From a checkpoint of a small class-conditioned image flow-matching model.
Model: 5.67M parameters, norm layernorm, activation gelu_tanh, patch size [6, 6], layers 12, width 128.
Training: normuon at rate 0.035, 24600 steps.
Rows from block 7, named by matrix and row number. Rows with one number belong to one attention dimension. Each number is 128 + 24 x the weight over its row's rms, rounded and kept within 0 to 255. All counts start at 0. Numbers have three digits each. After the name is the row's rms in percent of the matrix's.
# v: attention query, key and value (stacked) (model.blocks.7.attn.qkv.weight, 384x128, the v third), inputs 0-127
# proj: attention output (model.blocks.7.attn.proj.weight, 128x128, transposed), outputs 0-127
v.18 064:162163110110118141125138114152133123182134105161104185149152130139106134130148164192116107149125099125174101124138122112117143162127142139102123121138115135134125118119116102107145144122124103116113124147109138112073116089122126129153117114107096132087110112110109115136124118143155140134088192089115130232095146169130150085135124117108107151117121134159129142094147157109113108118136
v.19 059:114157089146156116132131133136166131153207133139151166129153112151137106082100116137108141081136118127114093133135096121144107115124146110155103123177122147121093085141150126127109144112108156117125150155115114121118162173108108142132101164153126088154126145114107129104095120137146107110181100115127159153070134110125131130129069125101162124141120129141158087101170143126127118167153
v.20 076:113128156173123114149103118124087139109149137053137069107133140112122099163151133116154142179094105116125149094154111145169143100136148090130127093127131170169147105110131149147091123161142141161130109144171102119163093164153108121146160136135146131142151115151126129147106129118134125101114151180130104111117142178134143139125125116102161104132109123171132134154093102145116106102097
v.21 133:113115132127114128098147128147134129098147140153133113128124127138114172103089102113112126110151179138037145162058176121117123186128110121139136158153117098121118137169141153097133145121147087079138124122135089148119119060136126152139130127124106130120108125117121131118120111145106109135140089106151156111160147071128152159116118143176111133113155126096117148130135160120150126122144
v.22 085:127157150135122133087114113158156111119138119135133190128108117126056110153126148088148146111078128148202085161137141106134111138129149122116139113148135148137104116110132109141148150118124133107123127078189129145132155134126109144126125118132150098128131109120124126125100158114141175119125167116128104130152131142141153142135127129112107139135115119017117156130164108132115124177129
v.23 086:160123128137152157121138144119126141162101127114082116116129135146118076179132152122114140143086082137154132120131116101132144125125168125107116109125142149139145133068141126158137123141130141195141122128160172123122148162143091137141081109133109117106139101102116124142128115127142133062131218140130138104122110185128108077123102112140143130152154106165135136126084121120140115110144
v.24 069:119154088116130075143112133129163139174182106190150108135163122149156122126136141078149122096143140139137073121150150131131092138168109138119123150155138158111106107187153135106128154124119136099111108152143120133138115111105148136110133147153155119150113144133131161106140119156113132167143092103126106103115165100128109136144127151074058113112123142107128151119172148112148150158117
v.25 160:138137148127134099093132120148099130083109135111169194122133130133076100115073081053121138112116164145111127204065153118135135158109136127187133146118134098127096140113134145149116114138162137139164122098117138122147153126148136117153120112109113111118119119134092140141128116132130122118147089137150142107114138121131133137105128110140140112119135107040118138131100134132127114100121
v.26 107:129132132104110112138099135116116085132122122111183098104134134145196180155186155134129122128140111131105119053173102140141133086164158133128106095129153148162144140150122122126127115113087142155100132118080136124129128143093113151125125162157155149133111124169143111112125135103130109152122140156112101158123118118130129144136145103223119110120105140153121103126151135124103138141111
v.27 055:163111128151105147128107060127132159096124158106124091123124111132176176129139123007124107154141177127161135114133128155145110144167133117119126102106119124155125126143118141109122150092116094159125138122082146095151104115146140111143145140148116157136156100133106108135087135122117127108115107138109129126084094104134166134122114125167125112083143125165136133127137158120126115128137
v.28 049:147113166138114084082112137183123165145151150115168117135141115115129155099101109134141155109129151138125107164106121093129154173113068148136176127150123158086092133105118131118131148117142096120142092111119087132136089100163164150149154099122113127120124081119113144146073145148129161133092105148129111112132145124146159160141135148137123116111085153084103157127155153116121097114122
v.29 063:152164130110107103109148159146110099125110118121129208120123128135079128061121125241116098123126127103073148165121143129113151128124153140166137137125134125124110142125108124142122111122112119106160126086130154148097158120153129161118123136100108107151119104131130157118131127110149119133140166145118127111117122132152102127122175106108107135149133124053135147123104138132130102099126
v.30 116:130164150102125187122105089117124109097126126117130100144127134127112155121141136184112110149100072135094103107128168105102110112135170130112129128133128118154119156149104112132144107144127149116125160135103121151161141123140105119118155153128114149150125126137137112098132134100102119158122209129127138107170097164098136148112126105227140112134101126151092113152175110159106133138126
v.31 142:175126154143125087147118103119093156154129153091130127121134136097150142114143139187107079161113133100137112124060141141126151136142102134152110125107120130132119123105089146133125140141126121221160127143097099129137152125139144088124150123128139153095110118156123120147154117133092099138126139157130123099112146172129103146120127093204140117133115140090108111124112165126135150079112
v.32 080:159174114162109059152134135157130106157098095131161187102102116164139104162141141202133101127125126133116190105140137171156160109117133125140111130126132156120105153139126146118091139105114122146147127126122148133099153127127102144137143126132158111126177123136133150139119121132145140138109142133131116060171171131138118090130143133120108164123137145099122161099101103135125091108094
v.33 193:117154112141127207122113128094108145129133124119125188136136132128067066066087118108115137121106123117165116166129154137131129136114116133139151175108139107106100127126104121146126136158146113103116093135165126120104138129139141121142132098102125108140136151118100131134136123157139135128171126126116158096118166152141109105118097124015112119151116129145120141130098132116146107117134
v.34 145:097140140127147157144130106119107137104122143113172113129161139116146133063115113105149135129118104109100107126148136134123167153116124144110126146115129090167110119115099114111150112112181131169090193140130109161136112116133126124152174156126088145124111111168124150117130146139103113141129160141112153056113104153104158168129143107071170105115120131115120098138154181152093153113123
v.35 141:134140125147122141110123149142120155082141100142177187164116121142092115115096151161134126104145138137174104146114143095126116136101125118127153146112124106097097138136112117135121146157155110027104105112136113112106082132136155131120128090104116109131117144095119093136120121135154138117132111100115120220135147122131112139125128151060101126131112116093139164119141111116120110135119
v.36 136:070143121122095120129154123139140095143129138139161160111128139148069065084097132156133133106102137130116152150127130146121135143129141132122119152134123125142113138156147119110129137083109103060091143112171162131100104100137088170154134141108126109110145113131119159112109127126137123145125132130144155187142111100134148111124143132044112135105161145055110145140133125131148139152119
v.37 089:107123135133103161119119123121131123172130170148109099121157113116156149186099143066141154094106163142161071144103159120125146169135111158121141162149103084149134105140134121107139162101131084149123119098090086136123091087136147172144139134099099142105097134151106140138121133153101127146131107124127152139120137099140161135163144132147117111088126139130072133133158159135108158150137
v.38 073:113146149143102196158178156147114169107123171143122132151110119127103099107090117139113124131139177134114153156097126099112140192117105128141153150090114080133138153112119124112119146112165065114143116124107123098111102121158138125144135101119086136094178100148107131155122114156152141126105124127129151109091112143133137093118141135098115155140161144141128170117107132102156086114097
v.39 051:114117096050148135167154128088139123120129147146118186133155097179110078133151142097121088139145117126175121105142116106143124149130134160107110122098149143122140097137172149131166147157147150149098097138105171131112163126129088141148132133108105129156123110097130126151129119151121111136145116142148136169129116165152088114126133130136138098120137123105155100157206159128099116131122
v.40 175:134125162132110041096133132159128146131131138124175117126107129111068097053084130165152108119118156144124132153057151126135133143120126133133117132130124121129095145122134136142125137125145120121117120094188136131141081137146091135131131119134144131120138118133111138145124130133133130127134125137139133226145133141142127140118139126100124136130128123229132149115145143145126124121109
v.41 057:116172146124108167154146114104118134158100154132173106151157127125135166168159136132128129096113123142135126102091130135116140141146115131147108131137152141167100109104103151109127115107112126212116160135065119131139179131129086109169160166137098147146128094149103115121122132137141125141105141148129149163074126122104156173126115097138159106118106151156079105107135166149113114124128
v.42 075:082125103164152127130117157131160100103113094159060149139120121121051082113140113168154166102143125117108131120166122139140074098109155104097131130141140144134150084132170106107133144139115107108117124124180101116105149136105119161129123147105142090137131135116122122107104147124137151119132131095120110170115146109111148121132123159074070132124130113183123135122127109105127131159134
proj.18 061:178115166171102048121136133106142116169118157109176199153143132105135137144101112108144123133137130130124153120126160140152113090130163128125104136139124152155138105131105128159115111086130150138154122098123121144149113126125111138090139136104129109191148117108128086151135152133124134151132132140117140209161104126118109134147095100128110115133130122075126079129135108090128128114135
proj.19 061:144119164165128134155115152146140128074171129136139151176077144118159159155148136098121147133126117123141126115122153161135142132142151135091137149120101083124128150116155137125130117103148130109137130135125147166138120102187143152114112121135112149088070144134148127139090165184118082115139081106106143113158099114113116163120060111135128140130080143124150147108130101107098124091149
proj.20 076:126130102095136152136145107107145114133124132141097121129105061156173123090102143174135133123102149119095100139113131135082143145116106077130117123116137099136118122120114104114144126166136142137106114143095152132146115144096093127126140118176103127123099144141142148131106099168123106082124161138154118185093114156094123130069111123108128141151143105156129127173159148177113079173109
proj.21 122:075130143115077152137092107120139139054149135153124164129162206132077129118122130057141117109124105148105150116147104126096159116129117114113157145133134133109115118113139121129125124110154142132115124137158103139121119137131158147129126126079129137110127119102120083139122090128120120148133097115135159022125150120115141138148149126159135134126106103155154120142153144096136132145128
proj.22 086:099108173133137126069132121151118134162104155104077128143138085081143092113163133113145128136133124132136120108144103125152142126134127125129136091135134051126107117119112143109148114160118110143138098117115117062122125138132131149119137115148131118123107148146169106118116147126123123105132139118130134124097101113139109096127131108090138133128162122013140132119108147075134073140137
proj.23 097:141113111169101119157150175128130123184154150102110132153115075150137170104094085101143145168131153146119120108135161133162117114139140149136090149098131147155142155131120145139145122130110137130113110114128099149153107131137120141125127144141120120144105168140134140108128151163124143125141164136131106212144134175087070111116083125095140118131096165172104139141102090137126100111149
proj.24 060:136139139099120154107116110123162141158128124112141157133179128121104110193153173146123148133131116096151173123109127106153133094097144140129160122134114130117101135127124103124140098135131126128078112170134106122073137128167137146110124160145164138075123117133133146153196116087112092135149098124120193115085117100162132154100188138103131111098123101132140126129138131124109155122148
proj.25 146:096123146098119144129122160149146129053119127120055046153117200101127119087142100042120121127157087127155127118162111126123128130123115137114155125167138118122140134133129127122134137116119109095151117122139098117145161156132154135119121135126129144110133128128139122134117137140148126098090098154134126053102134095129146118155153152143105132127121125092139146142131150161123135127118
proj.26 104:103139117132177139146130156145114135103126112120090105115115076137139125197126160163102152156126154122128096175100124086092119165123135074156111121097113150129133107145159122152127151097129116132130147139118158112120128120116103105146123114211073118131103134127115103112120113114131130105155155136119091106088140133133140114121096111177139151121182146147110157083125123156130123113123
proj.27 058:111126137152125162123106124143093121101087128100105104134123148113101114146142140173107144141151130115102136152093080165142152146107123116144132092119138068162136092132138167115130120206114109130158139155128131070120127123102123131110132119164111111112134213103166112141129131161149104133126122129123153168104093141138155104123166135118125154137132118166163140096118119089137109101125
proj.28 048:118124145150120129080115074135138092102111137116111170143102190089111096106160166122136135112131131122162143139116110175111185136130118113151139117141117072130104055103094129125147133172149122116097088147098109147111145128125105137112143133127140127136125089127167113132115148113127125108106117145136129094117106115097134121119110133158093132167145106087141092191133151092140116124132
proj.29 066:137144146122120082140129101104116112148136117106153124113113132090131122094134086052135132108135111111153133108178154102102105114131159116131127145170145145117098099150151128116134180116131140124118123077128179137164139105126128108086113120108126143181160078121093153129155146128151122132131135142136114069118126133126163115160119129135155121117170136055122088119152163147124146115129
proj.30 112:102131106102097173153141135108174125127102143154096170131098034177158158132113106111140144144093167156129101115126094103155125120124117137116095123101133165150126125100104112127123112136136151134159108161104133110177085165109118122101133158112123121122129145168124114123146122141148129117168174126124134094141138161113122129094121105129125128139109115164116132107151069173133122126114
proj.31 142:120118136104117121131153131121122124095123126142059079106107067149122155097111104094159143181142148144232112144154138100139135104139131107166124128116118157127166129136097133140129133130120115064109137130106147110131147135126123138112117140108113112137131099139123115131169093104116108120136178124144137118074146138123109089114142118197136130127159123144126123132109110141140128151160
proj.32 089:152137108108132101126127088102145114179108126142145101107106116110119116140153118081121147144096159121155131150131155098097115100111178095163134149097117144104108090138137130126097155142135135102054109111112170149123171102162107111095118120105117104127152103130051170145120140106122131141160138109158144089123084130117128104155134135167116138122126120100151104134151131087129141137155
proj.33 195:181147135119116129161127136133119159194132137112188154135117127143153151090147111078115122132131106113137141083123136126140091107133149145080144124129131131107107131140151116121120111106135135105185130124127138127142139109127162129110107122139134155117121141143122174121129149113108114142135073103104144147133103096147111176117119125007110113119115133150142156104136099137096152122138
proj.34 150:112157109137153165131109112147122164121115109133156149143133102139153153125167152147139132166137150100117120097133138147128101127110108155091152148141148136108083152139145119111119107167129117035169110112114143119117150119144164113127109120128150167102137143141119179135149151119100103137132140125135132084116112153149149137131114123062158111076092137173174150141101148086099114121131
proj.35 175:157112106118153080128116117123134155130129135133137160091137057139179080136121197121122114084099104125153154112102113131150137154163118141106149087129116115136138133106128107127162088126143127158176151166121099107118118139123132144170143112119125151140113126115165111104125080125124151146105085123123134104127146111109137173112176117083121127145120102065105153129129103125119127144105
proj.36 136:102138133123152092147101128132151141141113154116134205147128137128155109101168181091127104092124076118099148091132112125100141134151136122080154102136127130113084110114149109116115114129163140134120117148161148136134116120138156132140122111138121151131110093139117110135114106113129135142134058119100137103128112086130155170142076125087099130135138113038138140121155147127100153110119
proj.37 087:103126155125112117114147144127166130155123169105083159146107159139079153159104151153108135153116124143133136107098119137144150086121162142142105094104093124153157087091124144152126093149138121119140098126169113078069110106114144129133137130116122094096085125141161076128093114117138133122085115125118153111103132103146122117099082109119125137148165146175117141100125079141145125112164
proj.38 061:137147150166139093156104124137108121165138136108160154130170195127090150055141112122128102138144110111091151107114152153131123123103153130127132125156165140153122076126132128127114121104115132150163191124126115138145124047094125126126103126120111139118127104112141134140157096129092101157104109110108115110140152145157149134130133136111111106128152147157150123142098128200121168137115
proj.39 044:114142164176108111131119154146146135158130167094121091125134107118117134166155111152120125113162133142128143120156130103154101149095103121108133136120130092126106107160102142133138142099085128120166124103143090128157147117184146150159107143132170154077105121126178106130154128082090116148084131104139097163110149113130129120141184116111175111110126148097142140125084153082127145100122
proj.40 207:158121108100135131144131113134140144048124096133132243126134115150219104100109168074140116106131110117131121139129123125125148129156121125116132130124119134107148135128125107126114135137162140116074112150080133105179125154126114111143134124142125143150124137129100111147138127124127111130124097144107128214120149110140148169114149129147136121146122120134122136094139126130120135132121
proj.41 063:097108165156121134146123135136070143112105147154053119139134108152154157134084158140143146160107140135150096133099126145132142120137153118128114137103094113114152150119162135140117114090140104102153104114125108137128105122125137144119128089114097116093079123092126101125102104182123106150118125110123129105124109118141092115125055095156100143111121118202145156089124107107119124111163
proj.42 067:140152151114133089097149096145153130140097118144206156130140147107171115123142099153135153090144158115065139119171158136118137136093135124089133111148105098139109121131103119147118127166108110166142072097145119123153095121147118119138115136105153147116127127098145142137126105114113095125113131127137131172045090126141135151116130129120063116128125099120140114175118135138120102146117